Weights of a small image embedding model.
Model: 64-pixel images, norm groupnorm.
Rows from block 4 of a small image embedding model, named by matrix and row number. Rows with one number belong to one channel. Each number is 128 + 24 x the weight over its row's rms, rounded and kept within 0 to 255. All counts start at 0. Numbers have three digits each. After the name is the row's rms in percent of the matrix's.
After each channel's rows are labels from the 100 images, of 14976, where the channel reaches its highest value: "lies over" is the class under the peak; "top examples" is what is common among them. Only what is clearly more common there than usual is listed. The data: pictures of board games with random positions, seen at a slant.
# convs1: grouped (4 groups) 3x3 conv, stride 2 (model.blocks.4.convs.1.weight, 288x72x3x3, standardized in use, each kernel summed), inputs within the group 0-71
# convs2: expand pointwise conv (model.blocks.4.convs.2.weight, 576x288x1x1, standardized in use, transposed), outputs 0-57

convs1.182 090:137136125110173137130144116145102137112092088149118104154122129122154163119165102157126128153098153087129169144101114109113096162120174182124123130122137133138170099114069149136100081149130135159145105118112125111126
convs2.182 101:106127171104121142103146148108124086124086097093127159061093104166104122115119100172126136143140108139154124081167136102106117133199088068144174105164075104115108110145105086
lies over: board
top examples: draughts

convs1.217 111:098125154127120081145151171084141124107137157081113118111127117185136132109166129102102139138108145170105151134123089136142123150123106118123116162116155130128142088162095138123117180140135120120163165097100141124090
convs2.217 100:133121113091117099127088116112115134139150135134095127141154107151156115120122134108124109140115126124174177130161114106201113142158146129105151118124156134137127148090138168
lies over: piece of the first side
top examples: stones on a line grid

convs1.270 079:124134122150130144164115114143128129141065131148128151127167132142141071090121130150108116160109177141087138107109168149126149133091119151116156077111149147107121150071121136148150099139120087105106158134111128133129
convs2.270 098:111106122186107106106126086128113120121153137086136134174091138130133146120103133132105152121149147071121071102147124134137142140138150140124138152125131101136128129134142133
lies over: piece of the first side
top examples: stones on a line grid

convs1.219 094:114102146158156127119129105135145103128136123137129147123152126121104120182091087160137065142166131121143163128169113132141192111096114096134098143141147137119151128134140128119114126130181146096105089133143102160095
convs2.219 105:142129114117124165125101142114145120099118135117129079108154099139125139092106140146071128142127106131081127107124130115105116141112150153213145130107178152099111137134126133
lies over: piece of the second side
top examples: discs on a green board; first side has more

convs1.169 079:144130131135137173166167100156115083157137119116136121120169116077113118157118108121151156101133147134133128166137158129115126091175103100136107102126119110126108146098122091087153103147150123131115131141181134082160
convs2.169 099:147130149155126133129097134117114144105133120055127099121125152127140109115127142125162152107087075116184172111121103110148102109105127118121164087118168079149123148123111140
lies over: piece of the first side
top examples: stones on a line grid; nearly empty

convs1.112 085:160120131095119123138135139152145149114123101057140129139162098077139118173137156130116127073154136103107196150136098126140127098137131146132114132159106131145141100141095137131111184108110132143142109163150119133122
convs2.112 095:137092089109102122143097119146145143154131088154165123126121121098108164169107182101129115129112133141124135156119103130127100105135160161134134150136132098170138133101121078
lies over: board
top examples: noughts and crosses; nearly empty

convs1.53 082:141123155120130108128133141131112097118079171136116105113164090083122150172135168083136129138102159131099152133120110116131133117146084123127145140100094113157157124109137099116114127085161104146128147132168164073131
convs2.53 092:111104111140121082120124079108108156119117104128163121149138138129115109095112151167161075095116134094111132128142134129067127128115106132103121155131098143129124127106139103
lies over: board
top examples: stones on a line grid; nearly empty

convs1.221 083:135143146131141117131153084167145106103095095146131141097121122125154125114157172156102151070141134161126141136094146148163094108135163137104102149149125095162124099138130182121117133126119134112156131172167104156147
convs2.221 104:067155142128100082135101103101142134116106130116106148136147133119146130188151130127153091111081135141134101143112159138158112117096113144102165136146130159151142153111163096
lies over: board
top examples: noughts and crosses; nearly empty; more pieces: equal

convs1.168 131:082138162153132102125149112088136127142150159136136109169093201091145116097126202111112121138103143146135154147125161147150124109134134140176123112121151119122146139100126113115128101147131145126117170129149139148092
convs2.168 110:139139085207086157131102155110135152140125117102144131126146107104118121165155149120144120097087105134128120101132167131133151079156173166123124121104169109125158137138159133
lies over: board
top examples: noughts and crosses; nearly empty; more pieces: equal

convs1.281 108:145155117137142105149143099126128142125139140128139156164103160066172107140123120089119120155102113127102114082130166116159129113112153125144174150173135123129063169092099150139128099130094125147133131123150126121154
convs2.281 101:114144156111185145103131150113176170145136103124136113121156184102149135144116139127128127133134146126121132129171158129061110118142147136106115112098125122124124123128151151
lies over: board
top examples: noughts and crosses; nearly empty

convs1.90 078:138116115119143112105112102148131114162097097110144107131134126098176121171159105147179156136135146115081139142104126126137142122127135132132104141058158161126135135105095096118118171154148132117124118121160173095083
convs2.90 098:151163156144118153129157124141112159135104121068119107137083130098111165107101133071100115144122148167097090138129142135152122126148120153108159147149100153196125116169102129
lies over: board
top examples: noughts and crosses; nearly empty

convs1.258 105:121137158115125136131140115115160073142116136132163105104097145148121138150097109102132138111137134149087147163157142103121096144072096092118093121090136131138150122189087117149138143101116145134154149135143130170086
convs2.258 101:096095118132095124136150133142154152138125119148138127121119151121128160069178084093099138158149098093165126159115106161148143130121136182089133132140131176140125105123101081
lies over: piece of the second side
top examples: stones on a line grid

convs1.94 094:156128123092147145085132120133101134155166144113153130152127133141123082077178167124147126115149153110126145124118117124123133117107101131096159149100142153116100126121156163155147113118164176161118162123130060135112
convs2.94 101:114110153142125120108129152146136133084103107151150134140123086130152124148127141092171124133171118126149134154168119171099140144178152121154126119129095147108136112129131142
lies over: board
top examples: nearly empty; noughts and crosses; digit grid

convs1.27 134:125116125112187136080155140138114126119113124124155118105149118175081107097113173119131086137115105146117161122140116108139087145116147139157110097108089122138115128137179101099111112091093161132121138114161169119125
convs2.27 100:126130116109113133086098119128134130175146148140135158134121153121085140098106152147127134158115149115163165171195115100098131084144145146096095144121105149120080097101153130
lies over: board
top examples: digit grid

convs1.161 092:141158152092138167122103154157131137138120110123146150149143096128132149128132147176131121110152106138101120130119087153122143167125120109163115112074105127138114160161118140200125142149140119108132077171163110164123
convs2.161 095:129152100082170143132100134148149117148127111121100126143132145129127145121074114144143101129135118162131090117127153135179183154165161129141105098122147149109099084131154155
lies over: piece of the first side
top examples: stones on a line grid

convs1.5 089:149160125065123148144105142145104107103137114149146105119116086128092120114110144130138088141159142113159196106131093129116124110113127134093134137130141103135096166121091132105097105091126097149114150133076120105158
convs2.5 093:171144149074101133093101134127132108137160166178106131148123116109128140157105134149149093155165121110096081161123087128126104143112145149096148099113143085168139147157110122
lies over: piece of the first side
top examples: stones on a line grid; nearly empty

convs1.218 117:136124150171130107128153093129126113121170161120094130134091129124143138197177141098082146154093118129126144108103122132121079110132127130112125136114147138120101165102097137150137153158088141179099113103138114099124
convs2.218 100:151109101101160125110122133109094086124146120121152089121150101143126130087151136161104167091133122129140116148194110149118107157154073148097118077114132109119138091142121167
lies over: board
top examples: digit grid

convs1.153 094:143156138131125121070102124163136094107079102154138114108127099118109158155110132125148105172122104188134164105160103108124168132135125139138120132173098162174137149145116094112103107111112145163132149113122128140130
convs2.153 097:092125129133123143095180138142126102153127120113128157112113128119104096123150168138140160142131122098145154097128115118069098121108137143073098142100104128120107097123119100
lies over: board
top examples: draughts

convs1.83 091:138128175187070093092131130110135148126131153186146121151129122129141156139132156117150107089115108145135130119118157113147129136098130130126176101105133140105133105095109110137148180115096096119084128107109130157104
convs2.83 103:120162107086105123108128123133128149149102115142128094093121119124134162125123126136147140131130145135096106104118118141126133108177104091119108129128128115122138147107131120
lies over: board
top examples: nearly empty; noughts and crosses; digit grid

convs1.78 122:128159123123132116122133103130108087152168108098191122117167131155144119093125151110146094109128149119121136119118125151118122094130131131132151101133147080145151134162116140139167125102144154135121187134154091200151
convs2.78 095:140079112123135149120156136138117200122100137143153113113130132140110118127100125154127141125126122137186134130138141144100090155177107126141102119120152125111125144126122109
lies over: board
top examples: digit grid

convs1.3 087:097121117126124122076157130118146125139128090146153086122136131099139098121098101121141142121194148133139145145170164110155125136144133143135112141102172174102124158157143156139119162123140097116147099160104136181156
convs2.3 096:105114128117150130116133121101091180158066132111162161150109122113130116175126088128122149149151186193107111114131096168158123147171135124139147157154107129094119117119082099
lies over: board
top examples: draughts; noughts and crosses

convs1.119 078:121113127088163145119146122108103103137153138120121143133139145121115137201149126117152150150109159122122127125113109111177112112140157145133098151131132156094192136155116075085154142122139101145101132149075123139102
convs2.119 099:089155131121143152119137067129100121191131139112119127170131079100118122116082116092107125127111142140108138145133101114085135108115115152119125122126149134124121151132128112
lies over: board
top examples: noughts and crosses; nearly empty

convs1.149 097:119118178148120119117189128087105100094113147132142140122158103073112112133102157156144122122144092121127131121147144169149100114137076093151101104105138116162183108126144129107154120138116124126107095135110163121134
convs2.149 101:127123119113135110153099107117110098136132118075126158147123134133161142109085118153114088141132157176152127141094098134124082142147134157120150137111136144117137084123148159
lies over: piece of the first side
top examples: stones on a line grid; nearly empty

convs1.260 097:167115085102118170103155155122155098168114141109137118100114142157122119103131112100131109152147144129128152135101160106153075145140079119140114108125134151095145154152145139111152118109151118069138139162161082139135
convs2.260 108:124115111145111133118092145108105106111133142111117128086072138092126155102139141085148158154132125134112116166113127126127127150121139110141117154134117174139115090137094086
lies over: piece of the first side
top examples: noughts and crosses; nearly empty; more pieces: equal

convs1.74 094:128082139153151105130177109135138142125102107176133109121115116096147150159111102154102150115094083119133133145139091125152114170126126168150133155131162110122164122140101148126111180127109090140124102111069130142113
convs2.74 101:152129145139119089132118115097129133148125130186154145138160142124103148174101122136122097093154133142139110073148105102152134130145149140150091146127122099149144131135113128
lies over: board
top examples: noughts and crosses; nearly empty; more pieces: equal

convs1.106 093:112134132126133170181156150120170166116095148122136141129116129077131147130089143120116167139119139074122121163119126153135123181156147107090137137128154087122139115181112115125089163161111127122108112127117160111120
convs2.106 096:136131111128120170107122109109141119134098106151108118133164141154136144115059095115109092152184132102142156159095116142175077100148164159134095145138110185120138138150147113
lies over: board
top examples: draughts

convs1.164 088:136141158104142096123125136113125180155122121065122118171123148072115122116116108155131147129129124151110146131132170129129199127106112108181135132106110166174103132122142110123120115096133112104112110164113125113163
convs2.164 090:119140085076150139152106151088124145124097145118139107132116146119122126147170168095127072123076124169148100140058101141131116129108127119103108137133112088079113138141104089
lies over: board
top examples: stones on a line grid; nearly empty

convs1.264 091:155108098149113186120149134106081142180168108156152111109129136128127154147138178172164132090165133115105113141142137125131098135138106118154133121119091122093115109131138087134117102157096115106134148164138139138161
convs2.264 096:127125115143117109110121079115135121084116190151134124126176156137103152104104113104136117140153170082107146094115120140138139086157132146138120103119076084119132099106162125
lies over: piece of the first side
top examples: noughts and crosses; nearly empty; more pieces: equal

convs1.275 124:112124119142155124126102136122108117111136140130127128106151108146103119151120115191169115115127159138157131129141075122093206134161104121106156154128115125118203112138150097127101127148158118105089110119116140105112
convs2.275 105:120125115111140105115106122155139107117154086107133146154138127140128127149130088135134143142131125117136124138126169156127100157100140132229132162116196126135125129125141152
lies over: board
top examples: discs on a green board; first side has more

convs1.191 125:109101108103099123174113103112138175135185131121112082130106092164154103139150084125117164124129158156152075141111138120101129140123125145145143163163096148107115131150115118136154114116146117129154171099141096129120
convs2.191 106:142135136149141114088121114143171114146144094104092055122089178114161103157087148122106105128123115149160117142129175115092138102113105117146099118129087168122112108119128068
lies over: board
top examples: discs on a green board; nearly empty

convs1.159 069:193111152132117101112122125128126105109107081102101121100125126069127133084124176146098171076099112119110119121110112123112144112085110113143125150093129157132132116116148139092115153179145136106115152108141139132126
convs2.159 096:137166150138116122135099162110110132125148157067107145142130163096153098106161114138161131073148117068150149139122153124088105153124126130093148178164110167130136128137118133
lies over: piece of the first side
top examples: noughts and crosses; nearly empty

convs1.197 104:054105154136158135121150076114144105158080135150144125186111172081131107107113173144131135134127116129131125149142157126145164102110131126132142129112188128137139106103135150127129147160133140143126150131123149123166
convs2.197 107:150123165103114120141159122109124110152117139128147083124127124123131126140114129137147106148146137138131143116134129123113146149132126124118142114120141109112139093144111225
lies over: piece of the first side
top examples: stones on a line grid; nearly empty

convs1.200 091:114118181163130144118144103110154095145127159109136149109177149128117124125141158122128086157126096138142131106145102160102104123089080123124133073125101141140127095093148148130094079116114080134132136138097137159132
convs2.200 103:109068172154089096123151117111122102126110122105136141088116122122137067085150171115129074077121161108136110091077142143134129109136126095132123124148123122116141170160142122
lies over: piece of the first side
top examples: stones on a line grid; nearly empty

convs1.196 097:137096165099126136146124151150126139125100172129134146169147168066133123095112133143130105143150098126097138148116139182124108088143093113106113142124107087153156140112125133089087135157102110080116137119117125120159
convs2.196 104:156169129130139154152130128080144091105115090136125116093156123126154132109141157082117126139115120099150096126085091161128154106135098130083148135110151089130119123102099188
lies over: piece of the first side
top examples: stones on a line grid; nearly empty

convs1.45 095:183108109155143102143129178089157100126151141136155186127091102164106116171146163153127128133117082169132122140115130116122102136094100118138143129158097103114124116131130129148168129140141106130148087141096121109110
convs2.45 091:113154106126133144117082132124145104144131097108098084117103126131139153130131136098101133177106090123144099109165114081151134112117161138113158185094150158084113134161084107
lies over: piece of the first side
top examples: stones on a line grid; nearly empty

convs1.19 102:146159136127112142154153099131091102120134122112103148107078146163110126113129199076141115095130120149125104137129099121110130157129144135173127110165155121110104119122067164140148146110102123115146136135126162166150
convs2.19 092:103126089153126132121119140100157118150124103119108133146135133160086107122109045091122133135121099095157119153145110190135143131131148095135097132152129124147107136097184124
lies over: piece of the first side
top examples: nearly empty; discs in an upright rack

convs1.21 081:102107154120170176122146125131160125085126127098116119124117138163172135109145134123089138121113145151139161155103097092103100082101104163135116119152135101098174133090116121105138132138130141121114107138150132091187
convs2.21 096:083122144105105152127147134156158121166117116122153124149102136149098137103108144113085102114104134118138171127155140116088129108111111132134139161101113113165119116074145152
lies over: board
top examples: noughts and crosses; nearly empty

convs1.14 109:150132098136136109115124151116117135120099140142092142129139143135122194173094141155157089152106134094161108128168108126124142129119137113134128113122120135151093110132095116128102097152166180140132148119183098180096
convs2.14 098:109096115150121115142115131136141099122121141152126123196151102122092125134139122132162126120114116161118151184145130119144117146118141149100129165161146159167122146114140099
lies over: board
top examples: stones on a line grid

convs1.273 097:158129119187149120131131091108102122103122133128126133116106122130146114154141126143119126117100113096126145131117102131168068112068112144114141131149139124094096185153125181131115095143140121193114137112162105110120
convs2.273 102:119145124153099151113153140175098118127163138141116136131147114079132120135093114112151096127135132105091129128102137141081116127142210134099173123130133134118109119078096105
lies over: board
top examples: digit grid

convs1.51 138:149148115129175138115167141172117155159122130118124110126167143133106151159066162093095128119121094122125142130149139119102159137143151113162116126090110137113099123158166116124125117120128108175154145103164155088095
convs2.51 107:154111125109136160108117093102145144116122125131098148125146078161171148091159113135124126126137123115161147151108087128156112128102151131122091162110200113105104156173158090
lies over: board
top examples: digit grid

convs1.52 101:123171128130154107140142089119125159165102102115142148111175100171121119095116170096122156140150139105125139146092153130126144173135143127196101127150114099102152119087143112119128135149132101138181152147128134123121
convs2.52 098:180172144095160149035090154119107094148122154160130123134164131144122114126166136168100101146109105117112143166111158097135117120165124121124165190115098128107098139138123113
lies over: board
top examples: digit grid

convs1.163 103:144140155172112104098130075125142176135137140113096148148143074111122108116179146131147145134169106098143157114139150176113131074124104109144103144123131152100141107097099128117117164086126118122135147115123135141103
convs2.163 094:113101141084115141171175121136171152154091120095161129096110151146150131118139061160108113141138097128115133125156078128131147134136153140141141145080140180105132143122082165
lies over: piece of the first side
top examples: stones on a line grid

convs1.236 091:128169100132114090119149109095090134105086131094137133193135125108141099102123133136081113134160165171145126133140160098110112143126122102150171114171099096128105176091151102117117119134118131117101123121128119139129
convs2.236 098:112140100161140083093128128129128161157156103114118102136115145121158150129140134135175108104126154109101145126147158109128101109125108106110093068080090100123148137095105142
lies over: board
top examples: discs in an upright rack; nearly empty

convs1.274 097:179097148199129120102134083122111117112109103132162144122123146116163091105136130110134129131145145134136170165140157144118094154135161152113100095120140162130121126114155154151145124157117183135143128126185126120142
convs2.274 102:119071123147157125103141138142137096161124127139137176100149153095102125152176113149122176143136141127093154108149134095151107106117087103099098139131095163122102130161176175
lies over: board
top examples: draughts

convs1.174 114:113110131141139087128154135102131148127130161113140121140132136041094153118122121101182103157156153139110151130174151155115085117109137104122142095113151120115146107136115128141158154096142107097109072136133118118147
convs2.174 100:089102123140140117108133134153104142133098122131156135171134103172093138123116181099098118149140116133152145116095084120150124117118144149091156118110150164151127105128156161
lies over: piece of the first side
top examples: stones on a line grid

convs1.12 103:137146111122151116067124131145116132106134071134146093111096140086137110131173088097120105131171179126129143119122124120119134139113102176153121124123142180129146115118147065111142141149105125125106126128145138176126
convs2.12 098:089073121159132162153155146108151127112131163161120131134153119088116108124168114110145149170142127173115158097132162103093167150141119105176147107114071114100159133155148103
lies over: board
top examples: draughts

convs1.189 090:141113151152143156123155160143135123156115100150144135107157102140139154125114107112116140089109110136169152104146115136152127083124096134149149075084120114097118173136179095159120142128145083116129119143078090131150
convs2.189 100:150157130119135097121134112135113107123115110113164128145193169118130164108122156116166158197148180099146133100153127140179143097108156112125090153186144097100113139082171113
lies over: piece of the first side
top examples: stones on a line grid; nearly empty